A small sound classifier, trained from scratch.
Model: 2.89M parameters, log mel input, arch jasper, activation relu, depths [4, 4, 4].
Training: muon at rate 0.014, 7600 steps.
Data: 78125 training examples, 49.8 epochs.
Rows from block 8, named by matrix and row number. Each number is 128 + 24 x the weight over its row's rms, rounded and kept within 0 to 255. All counts start at 0. Numbers have three digits each. After the name is the row's rms in percent of the matrix's.
# short0: shortcut pointwise conv, stride 2 (model.blocks.8.short.0.weight, 208x144x1), inputs 0-143
short0.78 096:103111150140131129107140118137115134114101137131160107152101127126123156132124102172121122155158108131126090115133168113153120113105124112112136079142112114101152138133119136125155100119146129132132178143117170072124130128131134116138153142102178134142138088142164136137142121115097138119118215130082119105168109149142129103092125135113063150109132174075131130172143192176128141102115159155122145145109108131135101167100114136150127
short0.79 105:157141158113124116102111081147146098146144131092117121127169157101133119153149155121100132097109190157095120145120175133132124118095159120095103163166153130129140159158132149149127164160131174116141114128163155103079151132104125112123125133111106082137124144121151118115152109119072130171161115099131115156153153107139102145134134158084133123138098121150087175123129152128169098128133150143098137099120104129146156149115187119139149
short0.80 096:114142111125155073130165113125148151146113160142143115163148123075108092142148161114113124136116134113131106131082085145087115115132088138144119089125125162050152117133103126121137125113125115147089098110138099172123125151097158153128112161105124146144124096149159144118092140109129109148133131098154070162138173098159109150097146131091115127111099188083123152141107141116118120135142107126125133141128110148110108114183101141127124
short0.81 096:126148115100143129119098141116142139118181119127143146147111118127151155132147093097124141131132091134093148150107133087107129131128126125174113109084105128135129110162107156092136089107147155105135123108109153131146172141147112109116126115105107121118153120094160146136096141109127094142073087142140062154134098126090121165092111131143117122090150136150099135114114080183150121144164139101154103113133120151130104161104048145099110
short0.82 088:101130125147125138110175132158106147125139139124112069178154142122133163171162105136085114143139163104125130142131146130124118136119151132144116109153120119077164090148106090100134136149139142122141103115135106108162171113133099112104151141136100132100099133138077098114123166094121106124152102172129103106182160124087079155139117113152151167154159137142103140097120154149180136111113139144138141140135138140085076134140129147097111
short0.83 105:120123139121155130094120098113114118124116098167141085124131125127110130132149100145154131111130162131100136067139136169082122141065134133109127127139142147133102145132161129082154174118120153121131159140132153153143145108183042140121157126146143108101130162139098139125119149143112126129108101140124126131108110121114131109164156120084147132099129109145133073134086112129158137144094149130184092123128120091115171158107168112122170
short0.84 101:139087112091086147125162101123140131130118070118123129124150137117088118100141140128114142112122131118071107129110080130141118109131100145142133169090149139125142120098154110152124140129171136152116110145123115149068149136109140102149144162122114110173104136112131154146105143151166140130111102166133101118106109115118093133115142172146145088120174124088121149123134148168136128131100147195104126084155126097144152115085103100176164
short0.85 095:099125074142108149118095159154118106108099099116137035144128120133109097129097136131093111092145116105147095112131137112115111183105145163122143127094103120140129127111155166148124118142101089133140106098076127088165126133116173111103162134133145128113148142122121153103104153117132089123100103101120127133106105129117110076099118108179154146123104148133101148104131134131116130113119155073098131145138115179145098131118108130153143
short0.86 104:114143094135105110150157157138096117170160085143140140147104111145139122105137144108077154152128126106102089178116138117142105117139132136147153132120143129098132117165160119121120131118108107085129096112117113146097111191119119121109120104143126150134131112100062151117119115131089148111141154090123117163101083137105093144130141124132154134187139095079114149107127098074159084110140134074122150121134121134156144086111093110126139
short0.87 091:153151126106135115097144199128154169135129122123154101132171160133154120098143127093117125111125111156153112117144155105163176123118150138147133168135130139107122094149098108174126112124120144144151114144131114125110156102112107123132144112107150135054140144141152122156177149102124133164122142128099123141097124170125183172136103122104129125187148156152112127132175120146172104115131127131079105112174109148148139144109152146169137
short0.88 107:137134161084097164101126110163120135099108129160116172107113173121109126097137149111158131131152138158119129123089100137088088110122118144162140101128179116150170165149148128177129107116110142115177124109128109118062151160110103081102117178095110133161147118116158155147098110122083134103100136123099140116152104090099127162132130115132156117107117136115144186140140101147142133109166132122159090141121131130132134129127145127140106
short0.89 101:186096138127170148111146132168180093139111119105139109102130170123105107125107124110140094143125127145133092112136158135096138147124140105159118086119156138114146074146103134135167129129115139121087103097165118138115095119131145116156104157108174102147128142178089125163127118132150133148105102103139108109131139114146106142136124097177119139117147129083119131087133142158120084133173102136130127096102066114147106119077154107154120
short0.90 091:080079119136108085117110122127153138107139158102138151122109144117134116131141123155107151130127152132082090110171064147144145132131165088148123107117119101173142143124130132145122126147159091131174122091140098094141145137149125110157147156124157110096160139172114137091120094124158143102118142122154153116133099054155119095108079177122145113095105132080116110131114118129111136120111112152118125112156074117124153121124141137102104
short0.91 106:151134150111161153122116139121164148111102137139116134153119086144153157183128152116087157095107084125131116126081134159159143082118119105151102113158169150150138119168104132155166127082120138108141112111164158107141134148117125155119151117152112163092105114085104079120103123103114089125133122132129102113073100110142117139112129128143129114079161140098117139096153137140072127125108148140108114144110150132116063141107121165139106
short0.92 094:128110148119160119105189138129064167145122095129136107101129131125105119128066141142140088141121120109140088093104112104116129123129180124125152124131139137106144114095076150082131086075132121127130112149108132123114154133109180124146105153159071101142119119112085117090115152115135099117156105107117130127133135144120138124129169135133170160151059119113102090113122117100121069151102106153130133153137135129147140132117153129139128
short0.93 112:083108126111156159064084138120156160117116117135137073172131129122107108096103109174127150155114109113105106102128133113133134147147128149154101048070134142165129116103144129135174085141101113126141163126139111096112121157105113137122116154116119124134120130150170149154128097115156128058155136143094092132157115116150151105120151123146096113103171132109157128143139094109137128104097098121113159113124149129121117136149129118127113
short0.94 092:130095171133112116128155123102132119109120126137185103129149083101143123131154127113150131124138121104126134087145119123109127105151148088100079155117126153156159119139091136101129127132094110079122096135105082076135163132106134119140116122107095119162142119145149125084061156123088125112154145118133122137111074093134117087122134123062092131145110125110127169159112068105147116123118142094115121126129090096113154115115158124140135
short0.95 110:119093147120168094095135102124145136159119127162142109109098151088161132111148140047132124159110130106124121120135129100143115112107164129117110107190115101139118112119132121141125062104137113134133126115145150123110135146104126091092147144118137191157102123092101092125124099104131129142103144149122165157100107108105131122109184129109108116153101134130134106120150201115107123141120083116109141102144113124143119133108112162094076
short0.96 105:095125119139190098146090139090128131174149125162145125093172129139147116102114149077091169102145105127119131153151104131150126142145135120107110122098138088144104138147100111128140149128142081154138078108120162086123116114161118141131125128073108133138132158126109105097122129109127133147125140139093152142096139131141117099142147131138134129137119090158125112129137136110208164156149139115206094115132116140176152138114151157135132
short0.97 094:086102103101130174126099106159112112110084139111132117103145155116119132111132123116124163129107128090151141138114096102122144114121129158117126151070109097106124134104129144120132110119131158125116095143109181181103209131126137111140135168092120115085177076157141100165109129118082137124156071122108106089099143162135145109103146131142116114130123127096133146133089120105122129112162166146112135155153128129129101129115139098113157
short0.98 101:165109093104137143113135146149142122099182118130133118093143119120121079109120106108143104116145140154135125120106140181180123128135136096118099123052130105134090085099160142127159129160160147133140097144163155092143101121109130153110120116048109106158105128119128116100123151121141111122127131173111095094129111129109156094123140151149131091125098126131110135131128114094148078192133108129150111143082142131144122118130113116141161
short0.99 116:121107108147119134144121149145141095144116145104089086106116149161120134089146130110117089131128155091099134119137149125111117149126173142177138184085161146090112140155128097121113146111083104096135129147130089140102178155095083108125123109153150102157133126119129131121091143118110139138118159178118143106127141131106114127168113072094143153114176115165128116124094107085091117096129131097075110135122111111155122146138150163137124
short0.100 102:116155141123091121144165132171174158068123143142119143116109130089150139106101166094139112106147120095123119115127095074145171143124100146123177164124120126114104130111110139153119155095129143135153153130102113170137128143116122077083134102121089135145126099102135129142116112108148092140130148136127157124126127113109056168103162127111135129127155113102104111103136110130126113130146160124153114144076093101108156097146121070100150
short0.101 101:172126105134086071133121124139120112114116120096130144104111174164142112141154176106111141110123153160150125147135133126157096101103120160117127137192153100187120110124137099104129107121172141103136140144137167162113139169112111133132143121150149108143128095122141071118120165109115094182121131097115183148146130156158127140182143155144114122141121109105144111140150150119136136101126118164122110152148149158129163152086122157096133
short0.102 104:113131106162125101116109116120138176095123096141109107124102124110149144181122134126101159144139094155111099106145160149130159111152144098156136163112145151114117131162103129091105115094092146119072138080115132099178115154094108133086114088133114132125131115110143154141080092078146125124091162107130128135145140138163125078128096077124127108132077175127128129128192108110111114125131105136105127117131153141115126100107153124124114
short0.103 102:136090116069142150102123131174155161167137160111138123154109161098160137122138142109121107146176138100105152143161108088127109090150111146145100175118167126136108155139159114099096100102101128130161131138163106126100137141106111083103157150149127134144096131162111114102141158091109101098130145127182150151138120146134103135176141105114129157116134145126140119120112132133125084126117119090145102082103102116134070119107140109091140
short0.104 103:094134183125129131151106108155102154134107116150113106131124150156128125157150079142133110136127183110115105085153106124121132123114137136115122189110124137126109140147120177128071120139106117105142127106155124155163133118125083120110145158112095126158170120133084066112150119122073076116134140138138116140082132130119109107121134166155140131162083088129105106115115118131141151112099102147130116133168135100149092115153119087088158
short0.105 103:136133130164183171141125112157151137163136132168125136111090096159123092190148144130121134096154130099133109128073101146146149133156158127094147162110166154093160153157123164106117129102130119146091104134151160164151130169122119121115117162131114166146127134095129123135106177155111127121105143148129093148100123095135109099134165143144126123133143116144112102125138134111191154094153110149156141139127120128106101131164078091150116
short0.106 099:094087132152095145118116076137172088120130105150100146113078131134145116090139111076130121116124120098160097133130144132114119092150112112184156107137123131164124119139098125097140148137095144119137125134133091143151109113115105092144107123130127143110100155112134142137094159086113130108122096177174138140128061134091117111127190136140139124107120110100079100127158128086120103129134133165156085134094137104126137150137127128089112
short0.107 098:127138163093117100148147127154120132104108098120122142131176133160114130116099122117173106117158090115118069124160085119094078143132105135106131132130154124117099147148147172119105163152155135148104175113147139150146124103129113107127102160114149136144073129114114173102154107151098146103121108099110115126191145117106109074155144170140131097129098134118123168128142147133087150110128141115111148142146088129138083138105115089126093
short0.108 096:145152151119131095144117107144091116157136159100120097173119105146152182130162130101097136095087128122125167132147140087135130162146118149152153106101141148119185126131097155149128129128115128110129165168145138082105150114113104128112151175141101133152141135131122149145142126147086141104121082135093100098130123117121146137133104083091128129147141162161102122122134104091108118130076158095123116143138095168153175106142136105103077
short0.109 099:133096131180099114163190124135120138157117149129176136079167132163099052162147121095146133146150111120161140116107151154142134130142139107135119151103122107167130132163136155131094127150140093117135155103121142079145107099127142122140105134125099127192100125156102145150125134121138097113124086167138145121108133111093101131081160150149127157171098125130128132109148145117151150132129177126163142134142153160154135125112095103135137
short0.110 097:131106117119092121142101104144128103141134118132087129121180197121179171120141085143114129119120110131127114123121139158111104117148106141118119136115142090102103126094113134121083121139135140119171128144106128096128185159113148149081129125139125108104100120132137103128127126125130102109153095169134120114112139131092115066098119109122117155084123096077090123182120086130127129131100104117153156138192141134135121149108073092134141
short0.111 107:125122108129163127112158150163130138130157128110113109123134160123174108150164186128096160101160096134137124130129126127152148128157121140131163121132104154117125090132082101112162129101103104131169136112091084080137118110110099095098175199107111092123125139104113159083102106092135160125108126142112146112113134154112182157121081122135117135132168131157144132160171119133144130123103141120107094112131094138160103124104157127109129
short0.112 109:145142115130144112139099127072141134092117116106129132123070118121154131118071125123119154120086100167122105118115133109129113109151156070128165162156104129170129149103092101120148139152144151128129137136139116094110112136084162158150132138133097082104089078121133093153095122177120117155116130152122137111139112131142138173141081180156142104169151154138105110089154092127146146120135126122118115098173115098146130110138158139130113
short0.113 097:170108134099102084129129126148113104118123138166100157156095110131146077120117122139151109120114086115130121089099151095164124152173145154125130139147113143127096132105118173119118125151117127160136119123116092128090100136128106093112119132109149120138139114119111134116136123125157123110175135151124103187151117135137152165112101144136120127114149104087080124139186153175063163132120136115132102124119088112097089131086100156089089
short0.114 089:129135109131097125129139150150155114114117145117158140149095092120077096094156123115142177146126135126120170095107129180141151110164103089152146141113099116097140145125125167072080127116087137119134123103132119118118142090143143129147103082150104122129106111089119152101117110137131132117138106112123143138093165123133127092104101155152110133092087139130081137095125124137139144156097167156110112119087103139184161167140129176116158
short0.115 107:130149141137144130123108146140113146106105167133156097137170120123097123112092088122097117139148126139117130132106143088130101105109137142120119166142151120146130111161113152132137146123140167118148145105118135169153085129144161145145117122118138117200136084100171128131161172113132150165152112172114097139137118125134132119143118105117139106078181157159143173138115117125115141138131081108194161117098110188135149145104112142128072
short0.116 093:130150145071145149130139144096126163079114129159118107107109103136148066134081090125161143128147094125168098127080192103132115107114152123150119114118139074176148132102156123123156096130137172146119097150119136107123135132109112152139115127125154127101163146145159111127153136110169092113173180076120120101172144108150159144109137146088120128154134155135117125143163120126146132139136138108098122148126104135144162127130121099132119
short0.117 095:121131157109103125118142122139095143111112113095118117143113138125130116114106135109076177125131149093120108169090140096120151092129122137132111103100129172111104139140116181160151123122074118124178089142143099140139126187134116139088138157104157124124099132147159133081089149155114087130137157121128116127100088153190134119155140134162159158065121115130126099107162104147159174104135131131109137129118127119104126087141125105123122
short0.118 102:139143138163105099113146161147120133087148166116170129094161137129132151101123120116126103130158125128132179148097121121093085113101131114136123126122118105078120109136118115112095112118145126117109151104133113143152133086056095053168149149152134141134145152134134117156124122112140164130098116090118107133131112140109099106114097074152094126101150108152143158134147151111122207104128113138123111140155135069141102124102116146143128
short0.119 098:109104154132109055155102104152125156111101154126115119117113139172117136164094112129099104118141126147163145119097096133126102117118104060128108123083126112086152110172097103119143124160111110143149183112113110123107139131116162179100092120112100117103131130144164090114156112152116097131120146069157140153147125138144096107144117128136127094136112169130121161126153157137125113072112104112109100121127125136117123116175125132112090
short0.120 098:122134140169139144135126105130137125115129123069182080083129086117111123133133140124112151131117085166150106110099155127080133111114136131072105174153118132138130103122120145148161149126115112089129127163098152096130141066154130075181117132134108117135123135107122145137093153132143157144138122119127142121136091134145143139157161126130101103118081114112125163119153127116155098108127107114103121092103077153109132118094126121065092
short0.121 099:099122077128144165139124145132119118158146198108115080148135091091118100123085143107165112101108124138144126150123141110106127135125103118126115128119109153125123129132134108108108105126144151159131138118126134154099131129096128079121140126172173118140134123153109080089172130104101119114120112105110111110134114138169102156092088104110143150119124104174133142184098088141121116124135122112132078118140120119149190174153142129153187
short0.122 085:150138156161138130164131145138105166130112138169105103143080150126144142132097161148112149095159110121127151126129137132124095087144113146101097120142159130096136129115092123168184151123097144102126147142113110103116155138137162114151157164152113113127104132141130141127136179146170150154117152119131098150133149119112082122126155122088124127104172201155138110124088113099148129120077147101158155165118092133142177150109099143134151
short0.123 096:149116159105130105153113119086062155141146121122135107149120121112132059147126110104134105121115119097143120165096137069114081105144110138073128149159138112119144113149128083149114136083102143097091116178105151113133084089126113100134128134125146129106100085141072116145099120098136119130098148138091106144121091124122097100106102118122112134105089139158152159099094098107127097124122137147140097112163140113120132142112113119125138
short0.124 092:116117172139140117123105120144124130129177174123157165141146138112125102119157114157126122130092107131157096130127117150160153133116115107113157148133096128165079135149161134162108152131149093128137132126127122115105142143146145135138112098112045104119087167137157108119115171116152098133115167131140145141149153130127123091123109102149127110123150112124113083089102130170187151111113145108127107102106169120120165145178160125093074
short0.125 097:142126165114135104115126144149132096137116111118115147129118140160103140072125137090123139129124129174118120089133138068121130121137134079141124106140124113114105153072133110113131148147105111101097138085114160151156128136110114128147146113141131115127089140163068137092141091159145084120091107099097128124127124151143129120149120122075144150062134189128150130131166139115166150113145154126090149131127094178150086148105138098121134
short0.126 109:111123112142115147149085089115089105151145142122134117119137127137150119111097101098096178101111098104145140120128146136119123099133095116126143136152123140153103174138130150082099095119151156093182101148125092123109112109131100164109124157105122131094124169128131062110158108165130096113131130130101085160132119130147153132113128191129161135107127144139127095126150153111112174114125153132118120115108124117150169192128094108108081
short0.127 094:132137141114152171128119111115084100166155149109171138155162173132126097118167151135071141132098160148142156120099119138129134119141123143148104099138114177116160144173118115138184118102123112087139106127081120095139120135105130128104134098121107092159160132121134133109108183135092121080120134154123117121149124108117136172149120098117122163101169133121147126138180136159121143126113118084090142151144149154152144138139164118160087
short0.128 094:078094102148111109151153117127112135150146087151120170133158129160195170113104104153153147148134119160108116138155142120149106155130107087118158119159123133100135145127100127141146116121108126136099121143132131126127133177145183129106122151105080138121146118117101117137154138092147153128175171160128164154141112134131153149141122183187148122146142121099148102137158172172116112092162124119143127188122144125122110123106128110142096
short0.129 098:099158108099180109101120152098161102155163109111095125135136123147130131133102148124135140104127120145124117078172134143117118127181147158111114152139162146140111136157139089121149123135116126163123119130096123139135095146159138095148155181117133157124126140122103160132155104108101089128104152132167107116141091115130122126119094133153123132131118140062140136085077129149156143118139157171094113109102195144129085130157141181144109
short0.130 094:126115105115115141130095121088138094136099133135145130114130087175094143137184148102088088147117125139096139128110107098119155124119135147098109138115112089121176178085141085091135132133118123124100120109145154126132146174137116105118151111132125141088100130109103125131093155101122108190112159149118142164122136132116142087109171114155124133116098109164054166119130125140073128129110112093177110093144132119130144110138133133142134
short0.131 097:122126139117083109140144105160115073123124158124126177137107128115133154134144163123097118089163114103078139142140148142088158128162113092174126135130125169123096118105108171095159103124107120125149132156168149138096165106107090164133143120112112081118147126099110171102123127092117149086082133133156115086124158132131100144129157161144121168105104114112119130155086149113121147151135155092123133140095097118097151104129102114111121
short0.132 095:093114164132093126117103170159127182164144145154164132087158129130117128111145113132099100095129100159104169160123109133132134139153078093156113132143138111131142164117125144161121136095098129122120145122119120136095161173115085109148143117170085143124142134148158129079128109076121084091158116126113112147106141122128119164137124148115123125177142116144123113162149164148109117111135117140101130160133155092093132139173116125067140
short0.133 110:097104125085128133157161132114077110115141115086083114121121084156145156140113096145179137154116122132132106151132114155156118149157150149099069124078145099135157102144122146103112116131107113150111147080134126142109122133113096130095142120092118147165137091110220091132138135121116129141150103151143114175107117133129135083132117130086152128133129160123136096111142115137100122183140156125089171124112118121132137138120124107144133
short0.134 105:156136102105165118177112117159080101145117132104132144161140073117141143117135109146105117138119116167131113115125136116147116147104131146115093151143105108168144133109133178143140131111117197149160118135127118131128130112129094105156101168081104103114117099099111141111141163136134196090083143139100077085129113123115110147135132150125176133114119177097114146167123112133179153123119135087105134158163126147136138116138142128149123
short0.135 099:113083142096153153121103094101106136115117140153138111125104100122112145140092172131105090114076139135126131138132099072115108123161140115112145165111126111112144125124127137124122153082099117124135145113135125151133160124201089111126128080109077119101136159113107162125139113116105093143168169099136145100139107138110122133094147098123099099153144177134134086135162126145127119141110152128130089180139133108144158092157082155149142
short0.136 104:114129164112193111165117099118110130165140073217147129121109114122146144119118110128142150138179090151073152096126117137104149143131103127143146160098141117147129139147132136128110166135115163153150133096105127138150121144151139121131077126132157113093109108117128129123176127155135132090119131110109147100159124143173145168160159144145112109131118124136148132144104101079152156105105099139119119116132140143145119138143069095157103
short0.137 106:111114141139118147149163127126154129128120109107137104100164159123159135125158149136172138106127100156162189109117147129103095104117135150156165133162115112125134177122127122173139133161056163095109134148145115145098160107103104144124104157114141137186120111132144102104158103143128111139163110110100121158113104143141111120110114164115133085139095101182131152150085123131160141144105132129154124120165122131126129145095143114110197
short0.138 093:158129127167134149138128151136142160119123134105115071153103116126120074120119085163118094096082109162152121139154112147121117149080167152152088116154118132124131092093103124155208166140115151132165167119125085114125167120135149145135147117132139111097119161106123135124180133102116081105105115134107123166153101133126121108111148118154131144144172174122110124163178157141096128119130126142139148157117114128132140122111124113130163
short0.139 097:142109101143077126117167096103112089138131137131134088085143147160135152120119109106124111092174136125112144134172162135141121126131126153114109095124160127142099140131136102090128159093130118108133138174155159124142131095118099180174140107129125102113163127120078131135111191107128099117121141121125100094166135167123130092118139115144140150141149161123142127081168215152107127121135134100094147136139137132101099111140157122123119
short0.140 091:128127117117107099120158115142130144118106105120109117125134129158102160137140144088135090091139086102105138131146158098097127111139149145140145131106152080081121140116164179129119149147104106132096091082109109139154120122110100124067082148120117101131122145154113171114138085120095133167117130127108140120115174165093151153111135113146106112145161161126155122176162138123114163108104160137104168133080097132110110142105142123077110
short0.141 090:138135159125121130146119124142124093150132102110104085167130096094127132111092147127083140116117165137120133146178133084112124154180125151150115145134099107163155123166183111105118145102145118142144118081150144113120114140173107127164120123119195165108151133139097121103151196109154149130119117119111134129166177129139095124121139125130150134125149132185103118161137111157123116098177110124159133130184132129123128130143157120140155
short0.142 103:134129138139105169114105152142111167144124107119161175155092172161150112152121094127111134130113122095134078109099127106124154143120151128104107129119144131149154068170116121105069165127059129140092133104113112140166157132159089125132112126174132134128095100140133125113107145121135132101112131153128127094129088108128063140109171145152122112120146111137119137170157095080066135135121094139118102140124143124138107131146127124120114
short0.143 098:142139125157170153091131110101141096137133136150100153153130106074119121092110128149101170111142130146112161092140131114132164136117152128136111092145120116112114153123120131112126117124158097116130168109150187148123100116147146170121126123109126133131122194131127105154172145129132128127147140126118197088152081103117129146092105143135163093199162112143146127133144125152200138142107118159128133118099124100137159102100103143136121
short0.144 098:118156109120101105155115111128094132077118101139117105103134144085146091129096111107156133111146122120141116134139134142151129124101141122122129131129174107144152142088110179144086091113131141084121112116059105076139123108147125101152140108090085156097120151091146131140093116147134136170171123099118158123099144108085120143138122137116138172133113122158096141094136114112102130138127191124107132157150088139145126109107096164090096
short0.145 116:090109089166155109143113183118137111089097169124120132129108109098121163102111107146133138118138141101122112113086138148162126142150096123111110160124112121095115124142109105137116172111124147110112109100140157098117129137108117120081118086115150139147134064099156150124115127140179156120123115140091131099118162101125133114135085183092150172120109105129114082134098109116137117182127102110114179132100141118177093123126129132113113
short0.146 104:131132133090137133127120105161116150107104147064188148149148106138134131177125102110122151154112130123175164144137094157104147098093100058116123130141081092146094120122145124101116125118095186122099138153130121108129144085128125115087115097165091155132107089159114150138119103134105134150129134107135130150111111146110147133111115119142155095083139168112122149108137125158102144139108109152107122143077130155124100149095151137152113
short0.147 104:160116142138113105115131147141131100135123102152123147099103116079190120141136101124109119140128113163103152131109105142140094130106168159116107080095111149151144158166154125097131128096130143073103132136120140150133121138132126115157117150116127117076177133140190167156117158137160131124123141140120143130150133143163151104107149111132132180123183149117154121160105110097107107115173092180150167158107105131162157142122118128150154
short0.148 108:132099131138138091119096109096178144146166073118135127130141162173153125179147131101127114141161152142142111153083116168168129154135134152093116147131078113144155125119127167147101112140144115102123089118083111086133105120090118134144146091159107163090129105118176127134109112145116121114105103128189140135107135099117139157114110151136110117103097114109153126140103135087163135115096139152126115134133143139115161116188147129149099
short0.149 111:141121047129107134133100126105132119106147124145116124083130134170100142143143087115139121203170145106102116149131123131114144124103156139153163159097133089127157117139124132150141161118115137115129099157143140197118171102160109173174131115124119119108162075113129168147113129115111096115137131123124061117117117088123099138132153113114092130073105122128150151096119107119135137102121169157115139113117128143137116130097138124113135
short0.150 109:073065137140146160173143094097086170125129115135107110162137113104124125162119097139134151130139146124116094126151152092119133129129159138162144102118107128106143161104125093110150139123137131123116165122124138133117114120115121142078115156132151164195158098086142117107073145120124155165132116123097126152129162081118121105162169119118130129106141078119139136092165140097111090173120168110133112129117157117148121160107119122102118
short0.151 098:174136110154125117112104127129161117112118107112130141165100177150138101132119156135141105109110166126154109150155104109093109142151167101134111134169124149127119094127113136140097137133125147112159092149135086111111088091161123117166144153095090117123112156149097158133090111133107188109158150117092144133131123113133118103110143137091103133115069122117135119070128123131092130096144124109138124110067103093157143132139167159078112
short0.152 099:132146123115142136115136113137180106131134150118125088097112162147124145115111117120138129134142171129123157134091081117113137122169133103130119129132149169127102082166126093096063118175167158120123140132124090146135113056115121123117119169103131085120102149137076128126111150141136095158042112114120115105114111149120133133163174112108115122124113114137134146105109120151142120101133150176095129117112102091157108122151139109104138
short0.153 086:151131154188114155122156137115132116120123138098167138092132149114105144104086092127132135105098120116129141120124176108133183141117121127165111154138131130173133171098085108104101133145155169113117132156151155133159112141141147122141122135158142153114136110110143128140122159151105090108108127142143128117152183177127182128134140144117122128153146167137085132125119106133158123082100126147149168192136159117184134129173097114142144
short0.154 102:133167133107102159102124144110156137206121136093121126138111141101104108107080135169093085109095145140147114157117135178104160135127160103136114162131106121121121108140109163141102100123123126087082182126084133113092113114123123105169123126143118140130155151114129142137090104121156174153105102136105119155131111091153130107112131097142133138126117094138159153092157123134166137094162116124151101121131121092159168163153125154128108
short0.155 102:102124154113105113164137090143137147140115099108115093112127096131132134121075170108176127142110098179133109109135115095099126084109091101114134140114127170110143149189152121150157137123136120126113154099111115119110135163121122136142115156097130127145126115108091125141164103115102141145116136136112114137166134091140149104122121089183156129093092067151131096111129123158141147122192141151121114114110141102168112089182144139144130
short0.156 105:118133111146134139145158132120118089166125115144127127138130147113146106145109111159192137157123112154124184142105161154105084130102154163155136138135120146151143158159113071149116160111106139163111108123147182114147160126115082115127104132154128085110158135123127112130145145149106108122129144077106122105167116053110126123089075159133140112137100154137117079092120104105128151115146145126135134135162143151162152139114145125163154
short0.157 095:142127141137096129084148126105109116110101129098151150152120142144079105167122121067115134086095103143147104113099105096091127087123091116138089130121122111154122114106112127116094117152128145147169127116144165133149083156143058146127098097116136105153122118134121115152142108146117078099146057122118109104120077149132078157100141137100137150143134125093115151117129141096116091151095130099127154123145123147126130137140098140102100
short0.158 094:122104142141152155157127145102111086117161141122100097117110118116119151128113098090134124133125096130128078112147180121160126132146140103114141130127127122164116170133136129136145109138139111153137098129137145106125155120162142146131093129149104152127120122114106128157134143108108162141130141166113141165127111138161064095081095114160121129159164095120117076123179140128183080113094154156148092118148118144134197111169104129160093
short0.159 096:139089112113115096138119118100105168133078103135132089098128146141149113139125127129158140134134135138101143083108097083137097113127137121097112130159120131074128161140122161105160112112074095150131167080140126118130117165094122122150123125119132129093103140124087096108106158144097115089146153125188144118079139102126097098108089112095134082124120093130117136104135118103121149083124079146148132131156129126144154139182126104105132
short0.160 097:107140143088121156148119121088120153133171125150087148135105171160128178146180074126095119128148114122148111159117165105147123106166096116171133143151093098099152186129160129151124106139120130119101125070125147138130170142138125104148138171174142120113155148133139114096135135127123107114153133160112153157100108113117106133116113090118145123096164112121143114187121196104154118126123134127118129141147125086121109104144129144136142
short0.161 094:133127132093101188134146100150131141111152120114089127120112138130122138118102143119159122133117105159093093128099123174109123119091129106115075145118111134129104118119108162114137157118155093134100089111142088087092174119086139133131150117127149105118124142129140163165132107114116123125102103182156156119103134102150160092177097086113103123124086066081134133121104113156127168142136159124113131152122108153138126160102120114117079
short0.162 091:104122133137126115093130167100114085143148124159094086212121149115130168139125097145111122111104116117125154105108142140121049151152125106120152103126134151118130110164124116134143158129151131118131101138128133136117128097138136066118090148127179120124154181130128170201108141142115125171111144114164133116111104143180129153108142137147162153156124124123138124108112109125117177153144117113104117130161103109129125133166138145138104
short0.163 104:145120140122122105133129098175164162108125134073194167121100109124110117094085162106127129135096130082135113114101133136141098140149166097139163160125173118131140117110140116133127096141125172094107105156089117119093131130148099128089166121133117145156131116109092130093148129088124145145119102113135113120146106105105110159120077127096139095137120110183121085115122104144102112107149131101112149147103124097142153148087172108127117
short0.164 093:109084118122130151138090141159125112136113110126113123130155120114096068147102171138124113117117122125102171139076178157129140112119122157136141111142128149117113091166149119143122083121141160118129174143128148129137133144133124117091181135137122143086126126126141153148152140163138104132161139158114119133109125116144124118149168143167115180126120154109169120149122161151122145100123082137116080129181147120113166075182178106151147
short0.165 100:158133096086162156128171140120123099106133152150164157111148084123146152137131150139162128107141155141125119122149193099135083114153144147121130136115125112135135090146114132120125158151177094151124117109097151127153139129141188156109116124134082121139110144090138153147115157129164133067178138126150156110110129136107173101145132149151111135158126100159063126087115119111136114137102116080132095120128136081151106133132133117132103
short0.166 092:123156139148158135145107081111130131141133103135118157154150126168126135113135143144138123103109109091130112086124134133145147147106095169147148153059132113123123130131107100158131175133130135140151109129151167133141108104160136137107123101135093129113168104161173166182115135147170101168121111139138086139123134153070169164079113128126111106123096148113141139117138122119110100131130126121132097127180185139074135103129092136137094
short0.167 102:172136145153122104137162137112131073117154115155090144159141122104163120139137180116148123123124119164128118149086127138075121109115148148143124132121143126086127090064117125122113161163149118137089080134107127109158122107109088107120109136134106118092135131116146146131115102148131121108122108101108181163118094097124164140075170124138058128115105124131119129151148162101170098131130129120107107106135153099110113128115156093090124
short0.168 100:126164161118090091134111136151119103130133092140191094084138126144137113111162141161113117136119127117131123120090130120125156111121132113094097131145101165181124148096154171109150131140095100144106122132097081196144135134099177146109107098161147122128130094125144096155150108101126119117144112107119100128116147183156081115156148119142129136100126139144129180150131120146115147094129115164153117115097130150141131165181152135145137
short0.169 105:126127109146120113062092107128169141112092143148117099096128151148114106122153144147148124104112135155101156146135078094106125104084182126156113140115114141134132139106137078188140146101105084122178145143148112128109147143130120114105157135125109120147119125140105180120083131112109145127125116085123136099124091119114111137124130122096155115117155129128122140110116121131189134134109131131116129082120198094138113106127176129129186
short0.170 105:105098091102140104109137097140098098138122111158129137103154122131157121153133087125125100108112137100112083139115080177137095116137124108119141174146123141110111138107100101126126146162094102123141096109149119125120105187141127114114107097126170173110162110120076141137134139120183129169119131146153134118129128154174086085135104125120136098083119147160107129105108104133153112137138141157156120135130120166088145124092172165156162
short0.171 094:163124157133147149131131155123142097138125117166111117159119104118121125072129134127104126068132156152088133116130126126147124119134115122144088136107115115137117146090122128157141140122125168160109148101137084135131153112160102131141105155136073123140101177115144127105089152101121119114084128133147141140113087098088107106107135159187115121125147104112109133101149126121127089082162127064145112101145162100112149147184165167095138